python train.py --horizontal_flip=false --layers=8 --fused_qkv=false --orthogonalizer="newton_schulz_5" --adamw_weight_decay_other_params=0
Rows from block 5 of a small autoregressive pixel model, named by matrix and row number. Rows with one number belong to one neuron. Each number is 128 + 32 x the weight over its row's rms, rounded and kept within 0 to 255. All counts start at 0. Numbers have three digits each.
After each neuron's rows are labels from the 100 images, of 14976, where the neuron reaches its largest size: "strongest on" is what is common among them. Only what is clearly more common there than usual is listed. The data: short English words printed on busy colour backdrops. In brackets: how many of the 100, against the usual share in percent.
# gate: MLP gate (model.blocks.5.mlp.gate.weight, 1152x384), inputs 0-95
# fc1: MLP up (model.blocks.5.mlp.fc1.weight, 1152x384), inputs 0-95
# fc2: MLP down (model.blocks.5.mlp.fc2.weight, 384x1152, transposed), outputs 0-95

gate.421:103133117099142115177106173111145128135127089163107136118138131106133117114090082050194141139038091105105170129171177135102134082119125114154147151195124130130107103139138072178140153147205129158067111155200122122111108102123152095126187137161123114065052141079135156156140051140117115161
fc1.421:072169120175144194116114152084086158143122087117154198112092113148108166140146074211180126149111127082169129143132139172121110103125122131172147140178121104114108114128204122166162162098139145160095113177116142133165119089092090111143166173131146142097099173089125120142198103075146103138
fc2.421:125138155120067142132226126196169110121101135119114117143183087147110088131135108089101149167111131133110151043127118112143133176153120143108117107101142209130099108145095149087056123097158181178103153114118188134102099144143104115153073150170112088129117120134104125168098145111178145115
strongest on: yellow ink (49 vs 8.4)

gate.431:157143149078160127115046095122170168160120112066133127148137121094143165134131124158120125115181159131165069131123137135132114139124096128076122155105111115136093062139132096113103202127130140153085126159172173148087126158081138173132152110209087138179147132147133138086148072191117156144
fc1.431:146102142139128112160157074143140159109124102126145110113166060102183139168110103171149149135126130111126070133145158106155149131144075108073092124149120129161132133163150047107127105136170160186133158108092146162149189107098135149169141085108158089095102138170074125104129105179077109152
fc2.431:126118147129151173176140127096130088087155096085107109113104100189173159103165175072119097127136174164113165145185148127067120115144149162129138131087154120178089177100181210137101097179088134097112115117142030125162086159132114105120090096083186114105140076148153119098144091126170160145
strongest on: blue ink (73 vs 8.3)

gate.530:086198107175097089111117142124169108114113113120161152161165117115159171122160144102073114126133092138174180104100068161126095164158111141194144145083128089147186167145120122131144105110156108158103121145125117119181190092094160113087121201096094108136142156098096071129169184175171157133
fc1.530:115144100112146109100152101174105098144110114142141152088152085166093125099136149163195149099122135125119111169066153168106115151131151151125116102146174139084078105140128131109125137087050112151155148107107143094127098146130116155160069089158158150177109139161145133080144079121071149126
fc2.530:106107170147166147104094170196113135131167103140109133098159051163079167166060144124152118081105168172111170201138054162133135065098114181105103113103112157094221119119135170096100068106134112083085119154156090122126125123144112154124082112146101103105129077105098103118137141118110134167
strongest on: yellow ink (28 vs 8.4)

gate.562:129168072097159130208078128137178158130058132126122150139164082083085088114128167125164153109105122074205187121149089091138157145135138113132110160152197123116111091114135160076135104147120143129108143136133150153061061091140093134112136112121106123122119097162136165067125104099160090134
fc1.562:110164128147142190203140128148162086153112094144116123145140111104129064088091168164099136139161115143178086101113130083105112072113161190127065165094144199105121105138115159036102088185090039143132129156103169111057114118100139161174102136152071180180126125139146104128160161140124115099
fc2.562:121123091153130097140112126163061165174125100166095164135102186110114129118110168202095122168143113076118082094084073154122121079213206140145174097124139112083163112106212124147179144125210155154145129107207119121120170143115147178112116083090141142075058186079098157084130202099094126120
strongest on: yellow ink (70 vs 8.4)

gate.120:119063075140129150117163123140103146097195115090077126150038112177128134140111170124089103146150135192138083156115124120139137158116182124116136098203101136162108140144134149162127167153132082209100179145098150163147073123150141152145123077121110129138089190184153086059144146143118059128
fc1.120:164153137166137107115076122102182122172142138106075173110129162106089126101116172154100176130137134108114132116164150097137115087081104143133080142073084125120143111133143142197107149136173100098144130165128073139241088128104137057134149143119081135178174128150096170129154113098133127086
fc2.120:142110126142159131118137160106063075145122152104161162159089103147091117139148175112199152109144101141076142097091094145139119196114163120177136152122136093104110149130088117123124087134090123110125077148143186058121127189156122102106156134087164098110197152138128074089169144114078134110
strongest on: blue ink (34 vs 8.3)

gate.668:111077078093114151082152159111162168114159131155131074134090204178128177133090107089105080061113125146141153106093128156143195128126125053169081079189160094080151163115162166140130133177120103115063158137161066142143139084131115141095156186137090122153153088114155160096134165136194055117
fc1.668:114178081128135108129122159145128125147081137143120090080090143168139160139095094075105140084152136152107129105152117111120068128081106120075117178148171168069098128096141151133049122121123154166135156109191116134082100125152103137140110123179102167132110160111121140135119148177130132134
fc2.668:175075129163100155108130052088103147107147092135104084161139134106090203148159182115060140166135165170111144103130144162096138105101110170150161099147108160112132122131134138170156057167138131141135110126109103097163120134102160147179188144142088123079178102146051139119184080118138146124
strongest on: yellow ink (25 vs 8.4)

gate.330:073091156131167174102142154163109146141127123249136105113095193135166118103137093158125176132097130130098111189123131113144146119127096078115114118135148158088103128112124074206148134129121145075162163126147115061100129143149133077142149125157144096073191083084139192075152142143147134091
fc1.330:149162136121111141093133106085131136161110108173160151132122154080122135143126119087113135104101147135195130178127102075160119137110148101097150184099130122097102063120096136117151093164133086111152122146121143101112131183156121152107094173086128120131163127074145149072139142130133107138
fc2.330:182115192037109106105100132149081125065131168130135150128103173134153177171117092131127081147164155110132143123098097151073162138119127120195157138144147111102122089175111077152103142062092115116153085112194154152093173105172072152162191098098182149114052117125124099135153166091177173134
strongest on: yellow ink (60 vs 8.4)

gate.338:191094186113147098145124148119077117100144101164152168188133122094153107149108115117105140133088087086099092125090127138102192192169110181138091137125155149198129138089154114127063155136109142126133098172127140118088106141127038108121144153128165087114137069118115137127143147129151146076
fc1.338:113122117175129102124128130094098070183202158128170134086108081167136099118127110090181152084177173115111146144147146122193142153106113067095096121109144108135166139122114137179170133101107150145120130132104209118131165130146112108157084083159100079121190107109205091170101118094145111134
fc2.338:119173154107086190149130117087121126082112088159130118123121192082109145142090108076136190129105126108140165125160123100179124125147134120121118091059128157176097139173099138132165106171128178126111140073106113151129092073138097081152093146150125098096095137113125147139129120109177141143
strongest on: yellow ink (38 vs 8.4)